From a checkpoint of a small multi-label image tagger: arch pvt.
Rows from block 8 of a small multi-label image tagger, named by matrix and row number. Rows with one number belong to one neuron. Each number is 128 + 24 x the weight over its row's rms, rounded and kept within 0 to 255. All counts start at 0.
After each neuron's rows are labels from the 100 images, of 14976, where the neuron reaches its highest value: "responds to" is what is common among them; "patch colour" is the nearest of a few named colours to the mean colour under the peak. Only what is clearly more common there than usual is listed. The data: dead-leaves pictures: piles of overlapping shapes. In brackets: how many of the 100.
# fc1: MLP up (model.blocks.8.mlp.fc1.weight, 768x128), inputs 0-63
# fc2: MLP down (model.blocks.8.mlp.fc2.weight, 128x768, transposed), outputs 0-63

fc1.732 [180 121 148 153 127 153 129 124 129 177 143 125 118 132  67 134 116 107 162  98 130 151 121  79 135 119 115 125  90 109 119 136 147 102 153  89 170 168 117 126 131 170 147 150  89 158 118 107  86 151 145 150 142 105 118 119 155  89 122 150 109 169 181  92]
fc2.732 [120 136 104 172  87 159 160 138 134 105 106 143 128 138 169 132 117 146 136 126 108 126 127 141 126 132 154 130 133 105 142 146 129 124 124 113 128 150 173  80 126 155 139 116 115 143 114 143 145  97 155 117 116 156  92  97 169 159  96 143 162 133 134 104]
responds to: shaded (99); warm (98)
patch colour: brown (74)

fc1.291 [146 140 158 121  93 130 136 105 112 124 167 130 134  81  89 132 156 145 187 147 164 132 104 138 151  90 130 106 122 109 128 138 126 114 177 118 141 124 107 154  89 104 114 110 111 130  63 116 106 122  96 109 147  89 127 143 131 165 162 141 153 111 171  75]
fc2.291 [ 99  44 147 102 131 145 142 129 135 109 131 133 159 109  95 139 162 115 101 134 170 130 144 115 172 162 111 119 134 171 135 113 141 178 148 133  98 125 112 159  59 130 103 132 143 112 135 130 158 108 117 168  93 149 122  98 145 109 152 111 113 139 124 109]
responds to: earthy (60)
patch colour: brown (75)

fc1.99 [125 134 111 131 133  89 116 117 124  92 149 116 164 124 142 126 113 112 132 162 103 135 151  97 158 130 119 162 104  90 119 129 154 130 177  98 110 157 110 144 129  90 135 130 138  85 171 152  88 151 124 162 146  88 136 100 149 101 115  88 124 154 114 118]
fc2.99 [123 127 114 125 127 145 126 138 101 128 132 146 135 137 139 135 138 154 126 112 148 151 145 176  49  65  93  98 174 112 133 125 130 116  97 107 110 144 122 137 131 134  88 115 130 145 121  98 100 171 123  50 131 137 171 160 137 139 107  85 105 113 146 130]
responds to: vivid (99); shaded (99); flower (27)
patch colour: green (25)

fc1.51 [135  87 104 134 134 158  87 128 118 125 165 116 163 131 135 128 162 138 180 123 130  88 142 102 141  94 122 102 132 112 153  90 154 131 110 114 125 158  83 133 111 157 134 120 134 137 153 116 106 161  99 126 120 138 140  95 167  92  94 141 124 108 146  98]
fc2.51 [111 129 162 143 116 113 152 128 123 101  92 131 150 140 135  89 105 100 112 115 173 168 151 138 132 109 120 142 141 100  92 103  96 115 132 129  88  80  71 117 141 126 182 143 163 106 136 127 144 155 169 109 161 107 106 116 143 101 137 140 150 141 133 137]
responds to: vivid (100); shaded (99)
patch colour: green (35)

fc1.34 [130 131  93 174 150 143 110 139 155 157 152  89  94  99 133 107 189 116 107 111 158 112 130 148 142 141 155 123 152  99 145 119 124 145 133 124 122 128 117 162 149  99 140 199 126 124 130 160 167 142 113 113 133 103 161 129 126 108 124  70 120 102 115 113]
fc2.34 [134 149 112 101 127 138 110 127 116 143 115 108 139 161 106 106 143  86 158 125 103 102 108 108 115 131  99  86 105 112 130 123 117 151 130 115 128 165 113  70 154 133  97 108 146 154 105 136 122 106  94 136 160 161 133  83 119 120  95 138 175 145 167 120]
responds to: warm (92)
patch colour: brown (61)

fc1.242 [123  93 123 109 122 141 104  89 156 166 159 106 111 139 107 100 140 157 145 165 129 178 106 106 111 149 120 161  92 166 146 131 111 136 136 112 163 158 105 143 154 108 160 140 150 142 149 142  94 106 104 124 104 116 154 142 160 141 150  95 131  66 142 127]
fc2.242 [132 120 126 118 114 173 112 104 153 133 147  96 135 161 124  91 179 117 164 121 156 155  63 125  98 105 128 134 134 136 154  98 107 109  96 124 161 144 127 124 126 148 160 116 132 141 126 142 101 144 121 134 133 144 119 122 166 165  89 102 137  95 150  94]
responds to: dark (100)
patch colour: brown (68); black (29)

fc1.644 [180 139 118 147 155 149 119 140 147  88 107 151 128 131 121 128 154 111 101 135 139 137 143 143 122 142 143 193 119 110 105 123 108 146  89  80 132 102 105 105 144 113 117  95  87 124 124 143 141 145 102 107 143 119  65 134 141 116 102 123 146 103 182 137]
fc2.644 [ 96 162 106 103  77 138  56 135 100 139  81 139 146 133 146 117 147 109 138 105 164 149 100 131 114 140 114 142  90 180 147 113 105 123 183 143 154 111 156 140 144 100 166 155 134 139 163 127 156 119 129 101 158 105 174 116 161 136 101 129 142 120 115 140]
responds to: pastel (78)
patch colour: pink (51); white (29)

fc1.107 [164 165 190  92 139 142 146  75 142 107  98 147 163 150 145 115 123 105 112 156 106 163 154 109 155 132 157 128 139 155 115  87 131 111 155 130 113  95 107 143 107 114  92 128 157 131 142  99 117 157 140 105 119  97 113 124 132  91 115 117 139 116  89  95]
fc2.107 [ 98 116 149 124 125 163 139 175 146 145  85 145 129 137 141  98 137 127 150 159 119 134 137 139  94 136 125 137 126 120 108 119 150 132 106  72 130 154 124 113 174 156 143  71 102 114 148 113 121 122 177  89 118 149 139 110 118 106 151 121 159 116 110 114]
responds to: earthy (100); large pieces (87)
patch colour: brown (66)

fc1.448 [100 145 183 115 133 113 187 155 159 134 123 137 122 104 130 168 105 120 146 135 118 119 115 145 113 103 150 150 123 114 109  96 146 145 120 142 127 146 117 122 124 138 121 154 161 138 145  99 155 137 123 141 181 118 145  89  82 154  83 137 126 151 138 114]
fc2.448 [135 137  94 141 102 138 146 101 109 144 126  96 129 126 129  82 141  98  88 123 138 133 124 167 150 131 117 168 105 118  98 157  81 159  95 161 129 132 118 117 126 130 150 154 142 128 143 151 103 180 117 149 117 131 144 120 129 124  89 122 175 154 123  93]
responds to: large pieces (77); cool (75)
patch colour: blue (28)

fc1.759 [169 153 130  93 141 135 117 120 103 106 100 132 148 131 167 121 118 105 167 118 171 139 111 161 128 125 135  91 102  74 165 185 124 127 109 134 135 127 149 102 125 135 108 129 148 117 121 135 123 130  98 127 105 127 166 166 145 149 103 173 118 132 123 129]
fc2.759 [111 107 141 162 130 135 185 128 148 113 129 158 155 123 124 146 153 131 120 165 124 124 174 133 142 107 151 134 126 164 111  96 153 116 137 120  99 101  80 134 141 105 133 150  93 126 105 199 120 154 156 105 147 122 130 139 132 146  90 122 123  98 130 104]
responds to: dark (98)
patch colour: black (41)

fc1.330 [171 107 147 134 146 126 181 104 119  94 144 129 138 101  94 128 161 116 105 152 134 133 103 140 103 139 102 155 101 128 113 124 156 107 140 115  96  84 169 135 109  88 158 153 118 150  84 157  90  85 119 117  92 125 116 154 142 143 138 139 120 118 139  93]
fc2.330 [150 152 128 137 115 114 163 106 101 184 106 136 115 101 115 137 137 126 139 142 135 104 144 129 109 136 163 148 127 120 135 120 169  98 131 111 154 114 169 143 132  83 116 141 102 179 100 154  90 157 135 134 162 118 101 119  84 101 122 120  47 139 118  71]
responds to: dark (100)
patch colour: black (67)

fc1.438 [149 104 139 135 104 148 137 162 143 136 120 140 105 156 112 106 120 115 135 108  90 144 183 156 147 177 185 107 129 131  76 109 155 127  87 163 115 114 125 152 167 132 110 143 136 158 112 125 103 177 150 122 148 113 127 169  92 115 127 112 132 161 124 130]
fc2.438 [108  82 152 123 136  91 129 152 130 144 148 171 145 110  85 145 154 121 122 120 159 130 148 133 135 180 126 145 151 100 144 100 115 146 117 135 155 100 166 128 140 134 121 191 145 124 108 131 181 115 127 133 128  84 127 116 116 123 126 120 112 121 149 110]
responds to: cool (100); large pieces (80)
patch colour: blue (55)

fc1.202 [134 118 164 123 110 183 133 113 156 108 140  93 117 131 100 123 135 102 127 154 165 184 146 124 160 171 117 162 148 129 101 141 123 170 154 116 118  98 102 117 118 116 137 149 148 134 149 114 150 156 133 133 117 136 144 154 136 119 154 134 106 152 131 179]
fc2.202 [147 113 148  79 147  93 154 159 141  88 125 202 142 127 109 137 117 120 104 138 143 158 100  92 177 130 129 127 144 119 129 104 137 121 126 109 150  81 105 130  86 151 111 158 141 125 108 200 120  89 115 131  77 140 101 135 101 149 130 141 146 135 152  99]
responds to: grey (99); large pieces (99)
patch colour: black (30)

fc1.574 [119 172 131 129 162 141 112 150  80 117 148 133 160 160 146 116 143 137 145 140 133 143 108 132 130  79 124 108 191 115 138 141 136 142 126 139  96 109 126 110 127 112 108 132 108 144 132 157 123 144 123 144 141 151 115 133 153 173 109 171 145 151 142 138]
fc2.574 [131 135 102 153 155 132 114   8 146 132  89 135 132 182 136 119 115 120 170  78 113 103 131 125 138 113 101 133 140 166 138 113 115 109  71 134 117 133 119 132 126 155 119 146 162 147 129  89 149 147 174 126 122 117 126  83 155 159  88 153 135 121 161 127]
responds to: cool (100)
patch colour: blue (39); cyan (30)

fc1.660 [ 43  95 122 109 101 109 135 156 112 129 141 184 135 170 124 136 100 112 178 155 146  99 129 116 177 143 131 126 120 146 160  80  96 134 139 157 150 118 128 153 126 117 103 146 142  84 145 129 127 116 120 171 154 144 119 120 106 158  97 114 122 155 105 114]
fc2.660 [123  73 168 129 137 124 108 128 157 137 156 162 122 114 113 156 125 153 152 138 141 158 131 109 154 179 130 118 119 160 129 126 128 141 172 134 154 123 138 171 108 142 107 138 175 186  85 128 128 125 141 141 141 125 122 145 123  88 168 138 121 147 143 100]
responds to: warm (94); large pieces (67)
patch colour: brown (69)

fc1.650 [108 107 131 121 125 154 130  97 121 105  96 124  99 116 123 125 117 122 143 138 208  90 132 142 115 121 133 112 123 155 120 114 107 124 172  99 156 126 144 133  71 146 101 129 153 193 129 120 142 144  98  87 100 129 127  92 119  88 136 126 128  92 137  84]
fc2.650 [154 104 121 155 104 111 113  94 109 130 147 108 113 152 148  79 123 106 117 142 118 150 156 126 174 189  96 134 126 103 127 150 122 158 145 118 119  84 126 119 119 129 108  98 145 147 106 114  84 144 155 129  99 156 131 120 126 105 136 116 178 131 139 118]
responds to: shaded (100); pastel (99); small pieces (63)
patch colour: grey (84)

fc1.227 [ 96 182 165 130 142 128 104 168 149 151 115 100  78 113 136 130 158 148 144 145 157 154 150 140 103  75 160 151 161 149 138 151  98 112 114 134 119 126 185 104 148  94 106 100 117 110  96  93 155 106 133 129 139 149 105 130 172 115 107 137 119 109 100 146]
fc2.227 [ 76 105 105 156  81 154 129 147  87 150  86 120 114  97 155 129 121 146  86 154 127 145 104 133 124 130 146  96 142  75 129 136 109 149 124 122 138 140 157  93 144 100 130 114 107 138 150 128 138 119 153 144 148 112 117 105 166 117 149 117 111  94 123 146]
responds to: vivid (100); shaded (100)
patch colour: blue (31)

fc1.695 [120  89 112 120 177 109 138 170 147 120 146 122 121 115 119 127 183 128 173 132 166 149 118 115 105 102 161 113 141 101 157 114 133 157 111 182 131 170 119 134 142 135 115 160  92 146 127 151 125 154 122 144 130 108 114 111 122 122  93 128 111 144 176 100]
fc2.695 [142 159 169 119 124 129 150 114 133 129 125 132  87 162 140 118 116 128 146 108  99 101  78 150 133 140 131 166 128 173 103  70 117 110 105  95 138 142 114 143 124 144 154 111 168 127 161 102 118 159 164 118 172 150 167 116 136 124 105 142 131 115 104 185]
responds to: cool (100)
patch colour: cyan (42); blue (34)

fc1.245 [171 112  96 160 156 157 137  81 121 117 109 131  87 155 149 155 130 144  90 134 110 128 156 132 122 149 126 112 117 144 115 142 157  94 176 110 122 160 170  96 154  86 109 103  86 173 114 165  89 181 120 115 129 132  95 115  89 111 142 131  97 119 128 139]
fc2.245 [106 122 162 100 126 137 108 123 155  98 146 145 147 142 143 130 149 135 149 129 122 145 125 135 107 119 121  80 152 136 102  96 119 165 130 186  78 124  87 122 137 142 147 127 135  84 134 128 195 107 156 154 143 133 138 146 146 108 152 121 125  79 111  84]
responds to: shaded (96); warm (62)
patch colour: brown (61)

fc1.459 [160 128 120 106 154 109 141 128  87 127 101 113 125 144 128 152 160 138 170 126 154 123 131 107 115  69 108 121  92 130 181 142 141 141  68 118 163  97  80 100 122 123 150 112 161 160 135 149 154 111 117 141 124 134 128 120 158 127 143 116 103 149 135 129]
fc2.459 [124 123  86 121 191 148 135 137 127 171 126  90 124 120 121 115 100 116 101 106 166 120 109 145 123 119 104 154  92 146 134 109 116 136 108 114 120  93 153  79 157 117 167 133  69 145 127  86 135 152 132 164 115 100 128 127 146 153 123 126  96 146 162 162]
responds to: cool (100)
patch colour: blue (53)

fc1.73 [156 140 118 105 154 131 116 128 148 137 118 114 133 120 138 104 132 116 183 139 105 144 140  95 120 137  93 144 112  97 129 104 107 164 157 105 102 149 122  78 126 148  83 105 201 158 103 106  98 127 103 137 132 160 173  94 121  87 137 100  74 142 108 167]
fc2.73 [115 147  88 127 154 140 127 141 127 139 123 108 143 151 106 153 113 138  96 156 103  86 142 145 115 104 152 137 124 122 125 175 147 144 122 158 166 152 116 142 105 126 142 165 116 144 146 144 116 122 133 135 113 117  96 131 132 113 125 144 157 165 141  60]
responds to: warm (100); shaded (97)
patch colour: brown (82)

fc1.66 [157 136 103 131 101 143 134 161 115  98  97 107 140  99 107 147 119  97 127 152  93 128 129 147 128 104  97 150 131 136 114  98 137 113 164 129 111 142 123 102 120  94 183 120 169 141 121 103 116 125 153  91 104 120 106  98 118 143 148 159 142 106 169 144]
fc2.66 [147  98 101 117 198 107 127  97 104 148 110  96 104 160 142 101 169 142 126  74 134 134 127 168 109 108  96 110 188 134 141 195  88 139 141 128 154  89 143 115 121 112 122 124 109 146 155 126 176 126 114 114 124 150 123 122 154 116 114 113 155 130  86 128]
responds to: small pieces (64); vivid (57); pastel (40)
patch colour: pink (25)

fc1.686 [130 148 172 139  66 136 152 117 105 156 132 121 142 159  71  91 158 162 155 111 116 125 158 121 107 135 139  97 174 133 150 101 136 144 124  81  94 106 159 133 120 107 149 194  87 188 130 104 143 181 115 143 124 123 127 153 125 136 109 103 103 123 135 111]
fc2.686 [162  88  86 133 107 111 121  94 136 119 118 167 139 156 164  95  99 129 140 103 105 122 155 117 138 130 182 127 127 108  78 123 139 103  93 182 142 127 151 119 162 163 115 150 151 132 106 107 136 119 168 116 163 121 118 142  83 114 149 100 126 136 114 138]
responds to: cool (100)
patch colour: cyan (39); blue (35)

fc1.556 [109 143 114 143 100 107 130 128 118 127 109 148 107 203  94 174 134 142 113  98 126 116 116 164 104 165 142 151 147 156 120 128 111 121 134 176 115 130 172 129 169 100  90 139 143 138 161  91 141 173 119 147 102  99 118 146 119  64 103  92 120 139 119 169]
fc2.556 [127 119  90  85 139 107 105 158 140 150 158 119 141 127 110 134 166 114 135 102 141  92 158 147 169 146 106 109 105 157 134 167 126 105 172 146 156 132 126  88 140  78  99 148 120 158 143 153 128  95 119 102 143  79 181 112 125 117 119 131 172 103 113 132]
responds to: vivid (100); small pieces (60)
patch colour: purple (29)

fc1.84 [119 100 140 145 108 118 138 128  82 166 130 139 138 105  90 163 135 160 127  97 107 135 138 108 141 115 125 139  97  92 148 129 110 158  98 121 172  97 130 150 123 107 135 101 160  94 103 111 119 102 119  98 137 107 150 119 129 124 111 124 116 153 100 116]
fc2.84 [101 120 109 129 101 109 116 152  87 142 125  88 123 129 111 131 131 140 122 134 121 101 144 116 147 115 200 121 148 123 105 146  86 155 161  97 120 126  65 140 152 124 118 153 116 125 107 129 119 134 137 134 129  99 149 139 153 102 125 123 150 153 103 144]
responds to: small pieces (60); earthy (58); grey (42)
patch colour: grey (59)

fc1.432 [178 107 164  96 130 137 139 116 133 135 154  89  87 129  97  80 139 139  89 103 110 157 153  98 105 173 118  94  98 107  99 143 166 138 116 102 133 126 106 173 139 147 120 183  98 152  82 135 124 150 111 120 111 156 113 137 148 134 135 108 118 133 119 138]
fc2.432 [128 117 165 116 113 126 103  99  57 142 156 177 128 143 111  92 162 145 157 106 110 128 131 138 147 154 178  87 145 122 143 121 126  87  78 170 101 118 113 126 146 113 158 134 128 125  95 103 109 128 132 169 107  97 112 162 143 108 109 111 169 136  90 108]
responds to: cool (100); large pieces (74)
patch colour: blue (68)

fc1.275 [156 128 131 128 109 152 141  98 144 109 125 118  81 113 121 107 138 151 174 101 114 144 178 119 149 172 182 132 140 159 129 112 137 130 138 107 125 159 141 143 139 163 129 140 123 143  88  91 155 140 125 144  96 138 141 151 144  92 130 153 102 159 101 121]
fc2.275 [104 166 150  80 100  95 137 185 112 136 131 164 138  87 137 138  97 106 105 125 145 130 121  84 117 105  94 113 164 135 162 109 142 121 118 123 123  88 150 160  95 145 172 133 143 126 164 149 104  89 110 125 123 161 138 135 101 165 108 147 120 130 115 151]
responds to: earthy (60); warm (39)
patch colour: brown (73)

fc1.164 [158 159 124 106 134 134 109 124 133  93 104  60 103  90 140 109 145 102 114 139  88 116 142 138  78 127 151 154 143 177 131 117 167 115 113 109 158 103 120 125 154 168 168  86 145 146 138 100 127 121 143 165  96 141 136 152 143 125 145 158 136 109  96 122]
fc2.164 [109 101  75 134 157 150 115 105 151 102 100 115 155 136 108 132 147 131 130 140 118 131 107 142 116 123 122 146 119 157 147 147  94 159 145 137 115 148 122 114 104  81 120  66 135 108 135 130 120 131 124 168 117 132 133 136 159 107 140 138 192  84 111 127]
responds to: earthy (100); textured (66)
patch colour: grey (45)

fc1.546 [ 93 130 117 147 152 163 108  93 154 135 142  72 140  92 138 167 123 117 133  92 128 150 111 154 125 117  95 130  54 162  94 104 129  92 148 146 145 105 150 140  72 134 163 186 131 138 141 111 100  96 111 123 133 110 117  91 138 115 139 128 120 140 146 115]
fc2.546 [119 118  78  88 114 108  96 124 167 165 135 124 123 126  89 150 147 139 145 125 148 116 133 111 141 126  86 152  93 119 139 186 135 139 169 176 163 130 127 134 113  92 103 160 173 170 113 145 128  73 145 131 127 125 122 150 169 163 132 160 130 107 123 164]
responds to: warm (100)
patch colour: red (28)

fc1.412 [139 131 127 129 108 127 129 138 115 119 128 121 145 171 137  86 142 118 161 156 137 146 105 122 125 130 114 100 144 142 138 109 116 168 138 144  62 123 114 141  96  86 169  73 121  91 152 135 147 128 127 123 115 162 108 145 113 149 118 107 137  73 126 116]
fc2.412 [109 115  82 166 150 109 134  91 163 142 100 130  75  99 150 137 115 157 134 121 112 113 162 146 174 160 146 109 135 101 116 169 104 116 131  96 151 141 142  69 119 131 117 164  78 128 135 133 146 150 148 103  87 174 102  99 125 143 124 123 158 150 125 191]
responds to: warm (87); shaded (87)
patch colour: brown (76)

fc1.324 [125 130 144 166 100 144 100 130 115 109 104  92 119  99  95 138 127 122 109 182  99 119 147 118  98 109 134 125 124 104  77 146 115 135 161 125 115  74 123  75 125 146 154 110 157  96 105 172 144 109 118 124  99 133 131 134 176 165 137 156 138 133 128 144]
fc2.324 [111 132 103 141 118 128 126 123 139 104 134  96  88 120 106 106 103 138 128 120 105 140 159 129 104 126 191 120 106 109 174 119 125 132 112 106 135 153 129 117 112 116 114 101 138 110 155 149 141 176 114 143 100 119 175 136 141  64 103 143 143 161 133  84]
responds to: warm (100); shaded (99)
patch colour: brown (95)

fc1.723 [128  99  92 149 170 130 103 146 161 121  98 168 116 102 138 188 129 115 131 123 110 127 129 147 125 104  92 132  81  94 131 124 146 134 135 131 123 112 167 127 133 148 115 107 178 110 139 184 129  71 133 147 151 102 124  91 118 139 122 135 150 148 135 129]
fc2.723 [135 104 170 122 119 122 159 108 148 128 133 165 175 104 137 166 106 118 128 108  82 119 158 107 156 175 138 123  93 130 144  70 147  87 119  95 118 112 121 112 115 172 107 158 106 128 131 154 119  99 152 163 133 128  62 123 126 158  99 140 110 145 173 133]
responds to: large pieces (90); grey (72)
patch colour: grey (46)

fc1.668 [105 160 102 166 135  94 124  97 103 134 123  74 132 166 153 103 178 171 143 118 124 136  78 104 106 103 127 104 153  80 130 140 107 130 152 142 154 139 111 124 191 112 133 178 161 102  75 143 150 117 111  98 157 118 113 136 160 116 146 125 114  91 137 118]
fc2.668 [123 150 102 139 124 117  81 122 101 164 116 118 101 169 167 120 152 108 115 132 101 105 145 162 114 127 172 116 136 118 137 113 166 110 130 137 119 160 127 118 157 122 151 158 140 127 116 161 170 134 131 170 173 124 150 116 100  76 126 120 122 131 132  88]
responds to: dark (62)
patch colour: black (37)

fc1.123 [119 133 160 110 173 153 174 140 129 131 106  55 125  88 136 120 107 114 143 113 120 151 149 152 134  97 144 132 155 105 105 156 116 108 115  97 104  99  91 108 167 167 142 135 113  78 117 116 143 159 128 110 100 113 125 109 120 161 156 139 142 120 174 165]
fc2.123 [117 109 111 108 146 119  94 140 111 117 182 169 131 181 133 143 149 128 146 120 136 142 141 129 155 162 139 118  97 145  92 134 106 140 145 221  84 135 105 118 126 123 137 161 138 104 148 166 158 109 112 131 110 107 132 130 132 109 149  99 164 119 135 114]
responds to: dark (99)
patch colour: black (34)

fc1.184 [113 108 138 140 128  99 106 137 154 101 163 164 109 160 140 152 118 117 129 106 147 165 103 153 169 120 139 167 138 145 144  80 115 158 128 166 129 124 120 137  48 126 122 163 149 131  97 159 159  60 118 167 154 114 164 109 140 113 117 119 137 105 137 118]
fc2.184 [118 108 128 141 148 107 141 128 135  83 158 135 161 158 136 143 160 170 117 155 119 150  99 143 159 127 103 130 122 110 134 151 112 138 158 109 154 125 138 140  96 125 144 147 139 121  80 136 152  43  92 159 141 137 122  85 179 134 147 115 120 137 102 127]
responds to: textured (78); size: large (62); earthy (50); grey (50)
patch colour: grey (51)

fc1.101 [176 113 141 105 154 128 122  86 131 116 144 123 153 130 146 112 212 142 114 155 120 109 130 145 136 118 141 133 134 154 147 144  67 138  88  87 133 117 149 111 107 143  66 148 161 121 116  93 136 131  73 168 146  98 116  93  99 131 152 110 106 101 132 127]
fc2.101 [ 83 117 147 112 133 159 129 152 105 116  66 138 123  99 153 125 123  90 128 130 146 146 160 160  82 112 126 118 184 102 131  67 145 121 126  82  74 155 141 158 156 148 135 144  96 130 118  93 148 150 196 126  97 167 170 158 151 110 103 133 123 116 153 134]
responds to: grey (100)
patch colour: grey (48)

fc1.662 [151 165 151 124 156 124 123 167 143 140  77  99  99 113 122 163 112 114 167 126 111  83 110 148 114  69  85 170 119 146 129 127 142 130 126 155 134 120  99 137 112 138 132 164  84 101 165 152 138 137 127 155 143 123 126 108 137 140 122 154 142 107 128 147]
fc2.662 [107 128 119 188 140 166 122 150 119 186 119 138  96 159 114 138 130 138 143  88 150 119 169 167 115 179  91 118 130 116 119  66 155 132 130 164 126 138 143  98 170 140 120 169 137 102 133 113 120 132 151 153 180 113 112 132 130 181  94 127 140 162 167 124]
responds to: cool (100); shaded (77)
patch colour: blue (31)

fc1.509 [141  99 182 107 119  91  91 127 106 132 148 144 137 115 146 152 147 102 122  91 114 115 131 123 164 117 134 130 170  77 155 129 105 174 155 138 149 148 157 135 135 150 166 129 148  99 106 139 150 128 135 116 147 118 167 151 110 146  97 139 178 141  90 167]
fc2.509 [146 122 111 130 153 144 128 126 132 125 136 126 101  77  83  90 135 116 132 128 117 149 152 131 141 140 108 160  99 118  84 129 134 132 124 130  95 109 117 137 109 135 138 135 143 156 115 126  99 117 142 160  99 152 137  93 135 101 150  64 135 106 143  82]
responds to: large pieces (96); dark (93)
patch colour: black (56)

fc1.261 [128 105  76 130 110 106 108 111  87 127 113 148 111 100 122 140 130 130 115 149 109 114 126 140 131 142 172  91 142 139 145 105 173 128 166  71 101 163 150 183  94 149 136 147 152 156 134 141 147 115 123 142 113 127 128 143 164 130  93 108 139 128 180 133]
fc2.261 [134 135 101 151 143 125 126  83 121 142 124 114 151 160 100 126 134 139 151 130 138 137 137 141  97 108 128 149  92  88 133 172 128 130 134 134 152 162 130  96 124  90  99 134 158 176  91 125 104 129 174 165 193  92 132 126 112  63 143 116 149 118  86 115]
responds to: pastel (99); shaded (99)
patch colour: grey (81)